Weights of a small sound classifier: 14.4M parameters, norm rmsnorm.
Rows from block 2 of a small sound classifier, named by matrix and row number. Rows with one number belong to one neuron. Each number is 128 + 32 x the weight over its row's rms, rounded and kept within 0 to 255. All counts start at 0. Numbers have three digits each.
After each neuron's rows are labels from the 100 clips, of 14976, where the neuron reaches its largest size: "top examples" is what is common among them. Only what is clearly more common there than usual is listed. The data: phrases spoken by 400 fixed synthetic voices.
# gate: MLP gate (model.blocks.2.mlp.gate.weight, 1024x384), inputs 0-127
# fc1: MLP up (model.blocks.2.mlp.fc1.weight, 1024x384), inputs 0-127
# fc2: MLP down (model.blocks.2.mlp.fc2.weight, 384x1024, transposed), outputs 0-127

gate.456:114109095071129090113126089131129103091101171146116072073119071100151103130111117142104046107163123089079140093171106107105072134147076121125111133039114148139152126066087122131114139128055141154154102117169116043142071160102088154041171094091173160038108068175163152098127150156110108109105110114155094113113144124109102111132128141102170095082061114107084111155128171149146114143125
fc1.456:182145133140139095103115124121142153124168117132150153140019216066143112112087063148187116155119122145147135146178128139144203093093148115117115146059114161093145131086170151152164171118095095121187140139171161102135177136194119116108152117122105143095084135175150150127087127178106124090145091178134115117106086125095149108179098135108187103154115193145179190172146139128162114135136
fc2.456:166154166162100151097157114101181104133169136191141097182056132112061088167132079119087183158112185151168178090142135142100078159139145159115126152102153136145096092106140129130155145155115131144096173152160161104121108134130174142107120176131133120103113153128124087136104109123134130095115133171151133126111097135086125187138071129124131095135151162120077186143106120177113101134138
top examples: /i/

gate.587:024054171109168078101132126085120100162085129117067115083142118179145110107094117092130121092110123097110151080207143115143170154121106113099160146115113161136111097070072132166086104174119065145092164100142199121116206123078095115089137100100086107098129162152138154147159109121158087106077078098158081133099137119090108115098132118137095130076135097101137076138162128101114124116106
fc1.587:139096106116163093154177160095084112176120091081200159101104129100157075155131146148090148126107091125099138106151095132164155074149073108136151113076050205151099091126182132107143138118065152164090168132159152091141218103107151123079118149154071139128101156179123137175147142149131137124170132134153146111152130142104172135140113154090131116088125096113115158131101169169095150084204
fc2.587:085132134120142090088121049091152091083158102121205148133134140147125085116138140154112107140139120131103136130164089087132144135210104091165123129172119099155109136106154114148171216144120108104128109104165144075195187172192108134048122102132182075133182122111183063101172099122178105114099160123174147149085140164106086088063120149150127172121165107110129101144146123141150116145084
top examples: /ɑ/; muffled (low-pass)

gate.626:094082105096109145023137131123134121135130225122087108137082132143127153155173134138141135052113093125116131106146061139097108168136089147133165125161142125121134157193102156135139109107106131119143090136085132113080161135117117129101098127122145108074126143119073145050159137076151114166124088110185144129120145115114127144126112101158192103112065181139099134081161142186160105137141
fc1.626:177122073136144148115131145093131109145170117152135079144140114141143073145158163121163121156168112090138106149208123123120145086129138173116110066121126157116080137137066133119145136147105126161204120122115119074123132117167165158092124084102127138164106130110158096143150095106130158060125075096191142108106140127059138149140112183129063143091082133142108159139105094126102103116130
fc2.626:128157078113114131151096151134120094116108188076105115075101135058123129079125150098113084083091101083092128168123088112139182084150085134133083139123110102105109174164083156141123070097120097195151168065138089114169151103054107128169110127191116141082084154138083099076197159086173139065117063146095114109114121106161101084119110138156110126045112149161108157048157140135131152101083
top examples: high voice; white noise; clipping

gate.88:089179132141152090165103155103124141102114147092098102173147145162099160108138125175118126075130156103135098145130058148158168146086176080142177191149170154061135094128120178149155065131132125147119123109145117159113194068163145123118124139081103125127103137076084086130103152168103129101122141052101160140163146076132155142165152156134112085117143111173111166164077089189162088141123
fc1.88:143172160125204132164158169124144127141131141153095125170109071123116117141102128199106124107113134154179104160208145130160129112157124146176172138095141158135146112089144088132152110073150135119129123088130138119074212100119142178137076110044146146135101163154094079094106109098110103131210129064136101140162199127130124089057141137096129161157179085126095122179082168169168182172146
fc2.88:086161037216134104198148085142146098074118126093179122162105134100146101109106167118135130148147117129132127142105085153130119172131077083102071092126122121106138122093142156168154149104141149147182124136139124128132138199135101109176104099164117077134167161162185073123120134107192133157201101123087179166089127147141084051168158147132186159102183111130199114138131156046165152167155
top examples: deep voice

gate.84:138116172142140075162123096076091095155165127154099139081139072156077120091137136157050106131179076125078107128127092152093047118174053121121129156148083133195111136167095103094121183148110117148090136149116112060116102089130121083103152072160143087068126103109140107117141091034116080101080109140128079100091097187114069146043132147120127184104109169112073102109149124115088093069138
fc1.84:107154158139162085148135061106172098111124092107157078138107133154163060119119124139162152193108123143062094126127152200094152144164149142132081129098171157105107118111151181116173171145124137089100139150128066086116180088103176116147114096194162061093123147105103090126150054124140136158138124127136176175107090110147138100137138131144156058171162146097102144144125119168108190091061
fc2.84:158140134088103110100101118085156128161131065147106101124108140137134132087154162125100105128139137119120155157050186132134142142153195121153088178128124168092115105123132126128123101180144115080079087152137129125161126137103161115159091141136175090093132162100134098107115142152062177148073082129098148147139129100141104066090145127146115102097046144092136156142063084114066152180105
top examples: high voice

gate.292:133144184104176041092178077163164149129150143124144101107077085160145109111098099142143089114124080111125165110162119188082099104133143134154107148177069117106144133161113165172114139115143116140112173139117155134162162092108071090101132071128131061073172068106181139089102146057131144088096132136156114104068149131110124101051112155140135133090149185146129102093134179082165146086117
fc1.292:091099108098175133141166176104135137186139138111058107177166081158128061159155146097128126194140092105164129109166126127149133123150145144086157119144064105142127151109143086183162143137096131133102135097156183128128166118135095147090153100133116128102067158126104161193180137121128135176124133131138080134168135120131152163159163118130146118130116136134068099145159133124114123126112
fc2.292:188109179115099124112110130138133094150144147118199145148102121121113118098143095170072154130094148168164133127107095162143155145127118123222169186124160113089093119116145186123128150118082131136120160115117166124162117060154128129088145154108129148091074183069125106125128073165105072060055115051151166143088076151084142085127096101208144151195124182132081104143109133198086149159150
top examples: /ɑ/

gate.348:041081073154085186121131051114141094107109134139142179159176093108080152170150167086092186140155205157127091113104077125146098104129131118132181118176188087094110107109120154117121140115152113138079093061125088093102130087159130156129089152155140132130088132115095122073164109061102078063137073067106132123067122124121144109125144140160121116154134150123076159147131114117041103156125
fc1.348:082075126160128162144147116124097104141091109116072202164118134148080139146146084178110166170161105122145134153112089123132060114176095112138141139176150079188062126185131098060151150131126129188109129108109104172150136100151038107192118131143092102152096158096120116106086095118111119111167078067108107128131128155112061087152098134111145207124141121138164155119131126108128076121068
fc2.348:149149098123125105142141083140127145135203100089103112161132127207161117079075092131096116092122102097143131104154177133140122076124140119119114157193070154141118144086104096206111102109202142107151121089095164081122142160108116151145129101120113055147076159139098156166128156090168128145131149136140123149150052178166132091112118152111077098147155174177085117115081149152150098175124
top examples: /i/; high voice

gate.757:099120065141119104143093112090083058100089124135134147070084158177090107121097113136120090122138114022142142114114123131109140082151085108088131137149107164115117103146082104112119066090135129129150139087120111155156142106119120093150111121087091055128071127154126173131103130138106101098173135096107082081124105159104099133114126138108084111075136106139152153126110049129142088160147
fc1.757:156094094162127156046085146133107093092107152140109097181107147154126138171115132082188156111080121190107142129087082136117185158115145101145127153150178139117139155150205125149147121081070123079186145118127106130155109138160144106101125148185149084162113121143083130155168113162152099133103107103134151158116107123084106190155151151119103088101116155085113148082188145147121087170131
fc2.757:121118116070123110101105160134134154116163118146108138101132130144161173124125118079151098178105124113120125136057160093164115134099176126117102143137104112127202176077105154128088088039158104054148128145139116121142099174086105129152128149129178096056120106104167210153144150096112146170143140124111088117152119163110100125124145104130151101131107149191130130046109061083067128118102
top examples: /i/; bright voice

gate.132:143068120091090128138093182160198170112134187114105128132115094090157078120081085161122102120138123148122124087081133120105158144086158126110082105125132127111131104146177116108144151087112163102175172139106141133141066098143087118102166100118136154087134122152149178104140141138115119076124096102078100128138157045102094113117141118130124101108119092084101099121111127101153164173148
fc1.132:177147069092115086174163169126079149084130084096117072161162129068156122114098146120149069169089125090132132156137125114113179102072125179094081173100084189072149074131120096226098094097112126134120139103152081133128148145078140102121137071133114132105133096186154167200080193144149120180140202153062093117150137099153158116116146153124088093107116118158130064061130095110178134116171
fc2.132:078103140157169146137145115094107142189177130127131143124157153150114176126136147192101166121146132191153086119154106138145143113163171127159203178227115155108129118149181135112114095128209129151092100098115136152095188152082118115143107190111129095122137134122141145114119162083108178146163141150156175126126150178157072146107092137082146134119169172158108165111126168145148099154083
top examples: child-like voice

gate.118:106094091105127146064142100123172099107083092138072096176129090087100053175149094105112132142132115129079149123106091139172079101129090173108129163150171111135113139079116094167118098142126099149106141013159101150165147155126111188146148118111121116103152185130109107095143130152074126073106139105094133096119147119143096122151149151127103116128074160126121136122108127108061115090113
fc1.118:113122172167135111165113154052131036128130101160110167143143148158060114102173168140101144148190112094107149093080168084076131114169106107118152159168133090171101133143125098101141108129164127209121136142122067150138162139056096123167128134121095146071099150104135108102137082138151121150156155062122063099123110154101067150127125066110190185124137155144092111089175117130136129103093
fc2.118:184101108121100139035136097170119152100147134072104122138153088162146104089127099181085148113142107199115089147116146144153114122139143153144137112173134138117164156098105036150159211081170118102157142109113160067113129130085060143167096152134120127083134140122128147110112198111108183146118070107147149090088131153105072150114102149114142134161146165150102098096126164131128062169114
top examples: high voice; dull voice

gate.312:149176109096142126111093147095129127153148160146125154117123116129158120062136108172124073151133134148088092102158121124113199086156112102130148144156133169111144113129146176063128042111141124176125120125142116105156194128100136102033192122105143115103186036131141132131118130120067141086133158195170105119102150168062100167076124181082089083088098108115067133123116100168129138159127
fc1.312:141179079094211059090119147120107122142160118109161119197124123145129110103146145156148116173093168095127098130168086134079178137103102148107119157111073114140154134086098107160141120105171126144173081125140138046097231141138118208157129080195110043141107148164165098154112139133150077170189100100132115163152133142156115047139210109128128112136066141149194120105100128182125048142157
fc2.312:115171053125115127140106101100139096140177165125073093054135098171114121145114137070162112143142134158164109117085153134114100079147151146062099139110134154069192132119130097085160103119152119159165131124168120118138098156089111133100135106156128118169122117160098144103120171065135116133095153160164153178124117136062099165108083163072139072088098168123069095084182169114118082190087
top examples: low voice; wide pitch range

gate.627:130130136074137137097156055146140146108120204092077128101128115125146132101104045099133108059184140132141126164117043146109064124099141141102113103094092141118148145094098112158105148148094110127166093146087152072116094159156097133072135048113127110115150096116145134097117121106122101130115054150157112117116131106117139093070069115161199162117135126120112112160150169070148044189091
fc1.627:167147134111146149158136139123170176157177148112175123144090125098148160138187150163137153113141167157130133176125069142125126132147143109100080067089168147132147165110118097138121223183136188171166099138084075096125103109127132106115163096162125104148129097135121132120146164111158108190153119145152155153130105130134136129141116165173141129166156171112154123132165149136160135094182
fc2.627:159137135120152148109158097108136071179137128159142107118144097145161094080099143161156151154106156116137101119103103139142174110181100125155123192127154144164173093117136081139147074112165104178078141047214135142081183148105148157109154107132152066193139123097157147159098116129092139145130180188159050143096152188102156113073108113055165125092143149115080102158103125150124091158099
top examples: /i/; child-like voice

gate.71:168106150112150088101086145097095090108174159130106102120149129119117121088164116137171102161120159119123107145083072188105073105144131176060109130123085136119126101131141083112158100131124077121148096084102102006149114158166095145116183112164138053075139103127100114152145141113157059119153155126108080154102172085122135123064151122158103115111152111136117143129150055074108076128126
fc1.71:112108130180069137124107153166096122133129119130128139104124142088101168118163110108138122107137163158124149153055064149155108121139133169104107067106140104105118098118143146172077124143093132128146119099138096136157000164173089124084106144141101113149179129129117104080144100139166131123141139070114141155169124131122132071124164086168099198089122128153192177162156149082124119130114
fc2.71:089063095172072100154160173140162123125109171161110151129103157153163141124128128174109164064148173123137090076130106118158132131112132190116160119146158147172137138122128136126113108136125147047098128127108176181106085112181113138072132159035124072147161134131104122134159172115129129146094168063123169089137104116142121163187108129149148164125145099140121136054090122124179135141135
top examples: child-like voice

gate.87:049103093092113118134099133136198122146128141056177146113109142163112096130150110099132106119153094118110146123157094076075107136086116048114115103084096097143102095116141128088109119168168177091116165102179174120163117087148066104110099104166084104178141162139145182085191130113115155101109090067118099157157111171108098079084122079145101149096161093123147132176094121128137108151171
fc1.87:147144152150135097104158131139122151124099142139120161108150167100147170164133131121169135119079167131100129138143156121145131150087142181160130166129125113155127089141123105162136146113180120086135156165168120145164108156090120104131130165099116087152066145147129162132163157135128111133123105087140161105133166090163127118141161128143082154145159087157173151051179176068151164100140
fc2.87:048095131149154131089094120128067159135137096073166099096174168102125103127158120145122095135129096168088146144087157114161184096113153076119112189152096128097127178167157058057174172100108129094127114136096146158142138095090083122122101143093114122076110175096132135130106148153108182129110094125109101143129146114170106106127148129105161166115118132153162159051084157117129117091150
top examples: /i/; pink noise

gate.531:134098130097135089128070138142168148110120120091186122159069146166100054102123053186119112092100134144121161116180113114055127096132143170161105173075103172091118120138179172122120118085136168138117128139129178143155193114130146118087208126116109097045120098140162119143127106205156110090135097132142107077096130135106128084160124103154088144153151114154124121098126074170175148121170
fc1.531:053092121118080200145147078142083113106103172179130149123159161135091137113103135161164129156133211124164107141092080129083078160141143166152144144168135100096185079121144148133159106078104176165140107136126118114108071175101073133129136157181128127118059064107127187173142136225143125151106172145087103122143178201125130119191141085155159078133152078081132133128145157128142103171145
fc2.531:104179085112163081125121095104114158137120100102126103139121131132109118112134086123164115072173128124133106118197091122124152082120111088073134086126089139082146115157131090128103184122142113163116098092167086132086135135127071090035064069167106169154226111145152093071154098120147138130132134092139121119046112123097092127088115166151155115119057133084144058204076146055129145124102
top examples: /ɑ/; low voice; white noise

gate.556:108149087144172106140097130141173026036098125116140127144133126077107102098153119174079096104088153103072110136103126085116061122122043124067127121157125140069126084072071140132114144176129135133105161122131088106169123139117112151122169119112148138059138188159175120110073080090184103132175151119099079101131115122102089062083137114179206111118131127118111128118130124098106133151149
fc1.556:126088155148072127145103124131158137081151089069146107131164150124079147095092154110099169134097129125098097143097111117103069133093165075086097179202138124145150124158138122140125149209177105123085145103110068129120092131127122087090194113147151119123173163104105091100136090079132104155145127124107142161115137096152126136136125132102113135131176125202115143166106042087108123080116
fc2.556:140122096164114148125132106146150093125170145138084134134098110096163090111086113136171148112082133125124112110130231127168189153131074116136109135109176117118201153103107113119144129088154142075132121085151157123138096125117102156130106159100130119144103128197199181173115178129134126125125158129082142113051108156130090145122159181116178116178115209116196121160080131096122157083114
top examples: high voice

gate.477:208181084116150126127148102135095107083160109153163117162084082108122100114129137198112101179137102087118120154111098155075124144167067115165121144046124081147142122060091094148155174162127173129159132160163110077117136147102066167166165067158185121136082125164176136165097126178098026150159130154123171173119123215167086048114181130145178108150092166064132133083156158099082133107166
fc1.477:158111121172118158112108166110079130118119150134125190141106205078093136159143082149134133131128105149148166161122166106163143181153113123161180101164111093072129125154145166146153146096121104127131072195100155080137121187131098142124126167105106185137101187123128137097124085168186086105187125126126134126129096153099136134120106082143181140142139141088146152111134110136159134158137
fc2.477:109129155142124119117115107115111102124126163152155151169074180095105107116085065108141123081137178113121118167105105088076159173093149086105103093166084113137177115148161137110157135091129110168193144155186142072151120173136128144139115117124120150101085140155087144147157114139156110133177125152116054125139155105113147093188108058122127114072079146103155139092122066136133075187138
top examples: high voice

gate.596:124121151088178034128125112116122141159143135114086054125134038072148110086082097063131088106087109174129103103136146119149161142094155075118113152090083151144146168080164039146118124132132058143148123106145115092080080154144146144098104058157135090039169125158095093156081144053134163168152066130139103150101137054149116099094151192096129107125099119133149064125078147071065125124088
fc1.596:112158116126132142101138091081178050118101142168059159141128105175089143084127157110130153160184173057150084047154162133065127138141114149137150173113151098128131096087101145142151089148189107105113135105172118109089170119111081200175112107152153122097116166125148103119105103149126061135146099137144075108087146154143081101133118110169160135137156178111124116135151136091077110134062
fc2.596:118149166128056141151105152128133186137147120127191146110151157133131163138145140112108102161130135148150163144135095126136156129145123124103153105106114108105097138169180116096111150117070221131152167145152142164140107169122129083108187140131101219089086120164060145124134157140125125144115152101126142106160136088142096160109164102084136080134064070135078166165153133144189154123185
top examples: low voice; dull voice

gate.734:132143088092100127115150107131170123080041109120104063172085110028089092122100116108115068133122114125115098139153134076123140190101123131081072113117108095129099095082135112185101108119112123130123178075187099121123196135095114144153135125110145132076119135121137122144085114127093148133121121144068110118149151087171116107125186095128087074067108140077110152123109108136113161102154
fc1.734:169081100136120134089094129137129121105140118090070167205126139100110136126119060178164161124121146170159121180037099117162125160116103147127106160156155130104133146149151061158099127085069101104161103098134193114160131147200090175124155147140113112124149194139135077150101106226102131108163114072113096128154178108139156133153166140169145165161096128131155182135117139146140079171121
fc2.734:115106084146130125168164152117180105120088031064157143196108142091142131120087173160139088188096108122124183135145152120110158125177129080144053068150121090106077073157154169114160115075095171175151163206048084137145149117108129086191154130127142126088095097122225131145114143132139143128134162171103087126087178121116114140095124153111164076091150157093155162115090096110138120093154
top examples: deep voice; /oʊ/

gate.70:091148140093113138114091088139111118113102207136097131098078126123155126132125092111118127127172152131106138139087030121141124119108121141123142094117164107149084167089136170094104153081094102150169114090129127125080079126123091148096143084130138154062144084127131118080163133116042147079102067115106126096066144093104105132112121167105171148120083115129124148145134121110145066137105
fc1.70:057133130109080174143130090122137100082048133165206142136049164126116108095096209102136163170124163130134129113140135115062159124132114156093157122120186099115129118118106174107130119114197147138164162127133086084141183098085110130168134121217161142169060083191160142137200137146121123124106100138080101119073089128130082087203146130126125099118157133110141142169183113152115126150124
fc2.70:143111169133141107089066194101151140091171120048161105177113148196127140112115128097119107144123114164115149111143160119124132172117184159104149160124136107084124152117252055112153156148142112098136126176105066144131123121099162111193206184161104136094102135137034137107121174146140085151172154153136097129158130082152150126187119088138143094143118156131109129149150140155121145081152
top examples: low voice

gate.148:119101099098153094159195138124156131150052095134091124161089128142102064121089083139134087132111090084143112095183150128126147101141107121136155138078122176107140084086081171195148061115101112192103186115187155151106195055078115115104156099072073092099132127104117165133123125110066157157164105144088042086147173112107110140101109140134150088118114098158136122097116121165122146150148
fc1.148:005095158131100121131111149122133150126057127160131076133128171183152129119105104082092164062145179138166137130174165095141073095090174151121092171145150144128098106104093217134070109143160107136131147073096186137114123103147102142158100160065080108112160116098152117100139130134135217143081112077095114143129127108144136165190102105146123108125174082154182184193110095170126086115117
fc2.148:165223100141121086106146089129130119114199064066157077121144164103136123124173157136167118137095107129123154093133151210126150117141124088149056159115087112080084075106193103116123147105129145097151147194140155089100095157157081125095113145149197066152161113137147131132108076194145119180111122083145092161171077088119105024079157135136139079088124137113103117149076183094097115149142
top examples: /ɑ/

gate.213:119150166127083121137108084104126103120167123162127120064110137140097147114120181168111152155151098145075138114086071195094136135185081102187120151126162129139111135128121162096150093158127128139115165121161084080125144077080123107119181126197189088110131096117105130157154120081026075093114130154154186140116093150159068088099193198133094073076128161079060148118173129143131176095096
fc1.213:121120081178068180096135151167102154141070156143137153096111141103169128136152094175126088122101122142150156115110119127153137117144128169141122085148149171081099130177149176116100121088113180113111125167115109187168080151084169079116162199100105165134145079162148161065102135107127157092073182174110152104153112114086099148105098124098112095105063085100071117107126146151188120188116
fc2.213:143129095164137106143119139143146151107096140131167174172076165135121134129084065122148136109127143075162071180177100070150125117102112129109099082165118085184148104088102178127120137115105072151176139103149155106152171141198165145130107127093046147156107165161161124144096121147180116094167144139120076089136131149096228102173067064133132203140154158168157164131112089142152083140165
top examples: high voice; muffled (low-pass)

gate.375:167075137128137137139182048115164123121130078119119105147139086140107116083120119177113149110147178111129047117117118144073048041131120123104084159086109122161129050149107125092112117138181156133148151114042089134088117067101083098063111078107119113175133090124152163121088087096123108075092116126118139117106135168047128111089079095151091102049113136121104080109149130109137146143128
fc1.375:060079108124131147130142170133099138102095145123125152137110133138140136107111131076146127040119129120174129119186128087144194083074154138082139163156122128087168132100171106142095116067164098186132133076139172122130168169093139101135109121119067145147124124154104137101182146107134108109149129127091095080111103070120093138157116093123073121090160082165181120130138134067198154173133
fc2.375:059131154158130126132076172124070176141076150118154189115093148057115113111097081174033136119081113207103127146203071182156198146135110126144144139153102150102150140157149160139114145084108166111138150051150168143136171131132099109123131125145133139066156159132128165114168099113109128133142154129135111102139084152171125132171183133137158096169143148122089103098184102075155109088134
top examples: breathy voice; high voice

gate.197:119175158131126127105133143155134129085145153114115096068130117088148141098100141180100092143145114139088099137115062182108120159130133110153147186153154140117149102157131122157136136142139139137053203121135098096177132085102072100122180139103167064139164127126098153103128116104077106120081106162086073133119133110109132094110152167130142039100154152105079144122145122139115128143148
fc1.197:068156093115159069109147173151131123150082129187126109099098147120163231130110132128134169085075155122124112093217144148117179230074166120098125129084133153123155171093164222119128094093094101121114135106179118144123150139078159091146083121092126103124195102128155126120104142091146116148083161156138146125131139090120181125120082143128069076067066115144172165103099175108132087140102
fc2.197:108168076153077071120108108113084148111124153096154129133146103153132133113102099159113111133121140080192080104163132168144153044139148147082142168120105143128113113109135161134071066176133115155132121164114102133146184130176148137113125138090097211179134107165155143086074151157185113132112076140157167135148093119161084086114104131124127164073070089133146138160097139165125095101162
top examples: child-like voice

gate.643:090125146102090142141137106150128116117155127083123125159119139117148093095101137124151150092156183129125095071085073126062136066079155130127145116110137082078151092124131165100106151094164141124146136149094101096094068114129128123075099094160076141118090089135156167072157146106111098073070078132089114082060134098107109098098081077103155129134162154141090099137125125110154106177161
fc1.643:180120096139105181114119119196143097105114133121134153132110116106079126190132114088135153161125168164156129147094144143157134137106154110124157183124235088058081089106183132132124119112106111049116158099164095140173144134170140163153129201161161136181079169105125092092123062197103083117122120117112188195123107111133149156194169090177129110158121125065118170174176147142081127152104
fc2.643:159087141115122113186191141162147160054060081086156128097107112137141138119137103110147118090134106141122121144133132105079147133105112107169066067098141137135102129150120129114111152106126135129146066176150136118116081095235156105037092088100112077147145109138130178110124099173114146155116148063109102137168150096143109150139128148160098126116121023146154120121082068116133144112112
top examples: breathy voice; bright voice

gate.545:064125102142140111115147098091104098135129183163095150137099148153154144098151116132136126124158175125155123087122087133089108106109116201084135116126116139146125147082140156121121127087140121185167118116082116074075141151151099160107066099142109125076117076144161136105132171122102156087130063119100102093066114122111099104148060186093174157126098174132120130113120189110157038136132
fc1.545:186111121098167065117160161149088131126139116135108096091120093101141159133056072105144082124092119099156102122176172118157129174080150099117135197063102117112138114102092068159137095122099063116132135111112173130152155139163116122120137085091128093202093161131106129168085137141117091140110139090102073192189155086117199111161110126161094112083114141140164146146106102142100121156128
fc2.545:127106134139081142165154095132102125089099115174113094137137140145143118160182143118130188072154153123156134135040066149103152102132110148169102114097140084172078096117109115120112147106099153092148097181108149096106077149183128146060101153107148102146143104136152127113130162138118151096100116069113107083144136119125092103047124173148103139143055097160116156155083093125176074162132
top examples: breathy voice; low voice

gate.243:132029124090146143138178108140137142147138095109135107101161081181114114128094106108091165171126131094136065069241090119069058094173131183084129112118096098161124117132083082173084122100178135148111125114092184107112206091143139164098080090061086114117076126123136178021165121069106149122141034076167106101120152139080101076126084080169139143161133132163114105091088142154113098104107
fc1.243:125115111105177158114119079116146082162112180112096135119179125150123160139156152140160127103130186120152087128092141132144129174137145180124120162152156114133097111125146143132139125089089107099104066144173170121096102159183099154148138117052134139050118141138150073081090171105157125145133156133176122126178103148137114199108132188095085149149111140117076095098125101098104111176068
fc2.243:157141087139093152146126191163120160111123139111099123048198084122060123169208103122158140137113148140099097129113100137195100119143142107084121092130118100150048100136138157083127120117111168130129119115146132181138135089139124092073145166095143115145149133083150129128142106097105133116111123110125145160168150111093152138087116172139087147101159100132145137117066180144122122142131
top examples: /ɑ/; bright voice; white noise

gate.692:144097124107133112139130096091130127149116148176084159212154150093125068115108099087118106112185136151114118041109156179082110112127126111153117093173113104134108106073155123094143096085143067227158138085088086153120119135067088154122089123130128121084182070068122073082114130163084130131147166199116127124119088143138144152070085080111138087111115099141115149135121117168132128156082
fc1.692:122139077127150145124157144159140098118120206087172087149168103158083110178168082127114126073156169109138109092128129118121056064099109164108137097149103133120093148149132116147130130097086190123171105198110130110088086177142141113096098130170158099101132113110145130057150137127191174119098113144170136150163092196077120164161065116118164140107134133139138096130130173100172083144143
fc2.692:082110132052157087141156092109157140136094110149130105174141061085147185141123195054098087136155131123118148149174083144066065151129133107074070085123101076152089098119100091148089121107201098113128135106093101123161132102161141201114087105126142155098116094122173115120106126128156145150115102109146141114063146119170129158126155102108114121186105170071139127158085174093107147118129
top examples: child-like voice; white noise; pink noise

gate.746:126116132111099121151168105123090101112122128089139078121136101108120108067106136120119089172123142123128064109075136121049073080144162077055087114173076195170165083132084148142127147110149122155138148104128041088164038114112154124073144068158090154102146104085137196138109115070138074174106181111133104082085117087093142141146054054112111077083115103121063108137117098160161119197163
fc1.746:083148073101103182173137163185127137161090150060090113094121149135159166134104138157145116107087090085200086157188117178133132165092139136148096136166130136079138130098131172129076090120150107117130122095186210152075142096091119130134061150093065064169135089178173126140128136099088153166109115094147140114177135133178101069152218102081079112064123146142160083116062134141196115132157
fc2.746:085117161139158137097084148128103161177116187141096154119167134114130110083159082155084117107132137207142125138150084118158153090072148092090175112169106162114133169133159123134095152083112135142110165041093164155139154206122094133097114157129126175091124155139094111103164111117161125095126083122135192079145122117151113102092067107109101151158099155120125106145155190145171079135117
top examples: breathy voice; bright voice; pink noise

gate.110:141145130115125124123105083141161109155080182140116143109130120145124102136135075132138147064167184127159128108160130069135139105092163118132142147108138133156095122122148123023124138080117116166162127102102121175111155097157130126128087147122137097142058095063135081104177120135043177087117061101152125141089139147105098157142077210101085080134101085127134185180099090152094073129085
fc1.110:096125137144116102153051081097106178106120087119137135129162128170121143127119137177086116138162147120117089134163073188096084118116144077131128142204024156159148141160133125112113100151161108122130058133119137102092160076133135052115160109111139075105148100074111101109090140043146125123154163096159159132137123136124090114152104156062112088120144055145077139120133063156123145131102
fc2.110:150149160086163050134117089091166053144135120168210107073116116148071165148133134069130106086156150126139098138167127081084107146119136159108127122112098085140095090101151133078104154132161074213095102123104070133129103074144141128120111106131107151116124131137152068042136077138131160165112096132174091134138137149073135127160133105166115140143116122127167122121072160100109182125123
top examples: child-like voice; dull voice

gate.391:091110077064103131135143118142162124079087104126155139118090073118147115132109124136121110112129178093148118121106052086077067113087107149087088103053087106155128111104072103112109103126141181146148094069103137101095127115137085149096117094125107107137130097156140142134120171092049088090106116089044126084106159130124093081119159167111109119072102079148138135121082108135121126165179
fc1.391:132126119106156141088105164128143168120084114143082092161109088095161092122110090139182072082112122122129153152063167032153187141042120153082100143193119118131120117123137053140099102076110153102145205117142157168173140170117127120186145104084153113168101131141109184135127157144105194111121168122086090124177139077174135125152156130129047120063072091090131130069109188095113138149143
fc2.391:148152150148112173156132100092088103091122096174202153086162193199149160117173187164182135124135151098099122145109160121121147124141126080178112089127123145141101121152137184028136133109138172137121095169109150142100193116121146071113107136097155095111127080122152161165107155148113171186144126087150125143138108136119110105096129153126125111125073074145136182119102097123144129192095
top examples: low voice; high voice

gate.438:163122120104111126141140071109120053074090144179147138060120079091128097067104150137079084154133176119048083080109138141066103141167047151122142140065130131141151107069091136120150107127154124166156149111149068051123125069058103171114150069169162111071109075159175159141161144117086059117132133125101106090073149135116074099145172144132174074093142131135109133108136122140098164158150
fc1.438:132128102104103119097079181147135115076095070147194144118079162143112136081098112102133136098089167114166080105117118082113105120108122117087098091080106117123133091085092109138107097131156089109136127135159118099137133067118167147128124132148056141097176134141168112137111100135137098150122180117071106089119159080109169099138088094137174120152141093171158188112075078176163118176180
fc2.438:141190129136147089118157067106121135172127065095170079127082122131124150146119114193140174145138115159185097199155055190108093103081155143154093166145136144143137118145114137093121155176136077165128173117184115116125109123151151090130079075158117120160164100138168076107038149131110076084124126178148122120116159152122164130093096145073102110059152160095120171096155159116119096121162
top examples: breathy voice; low voice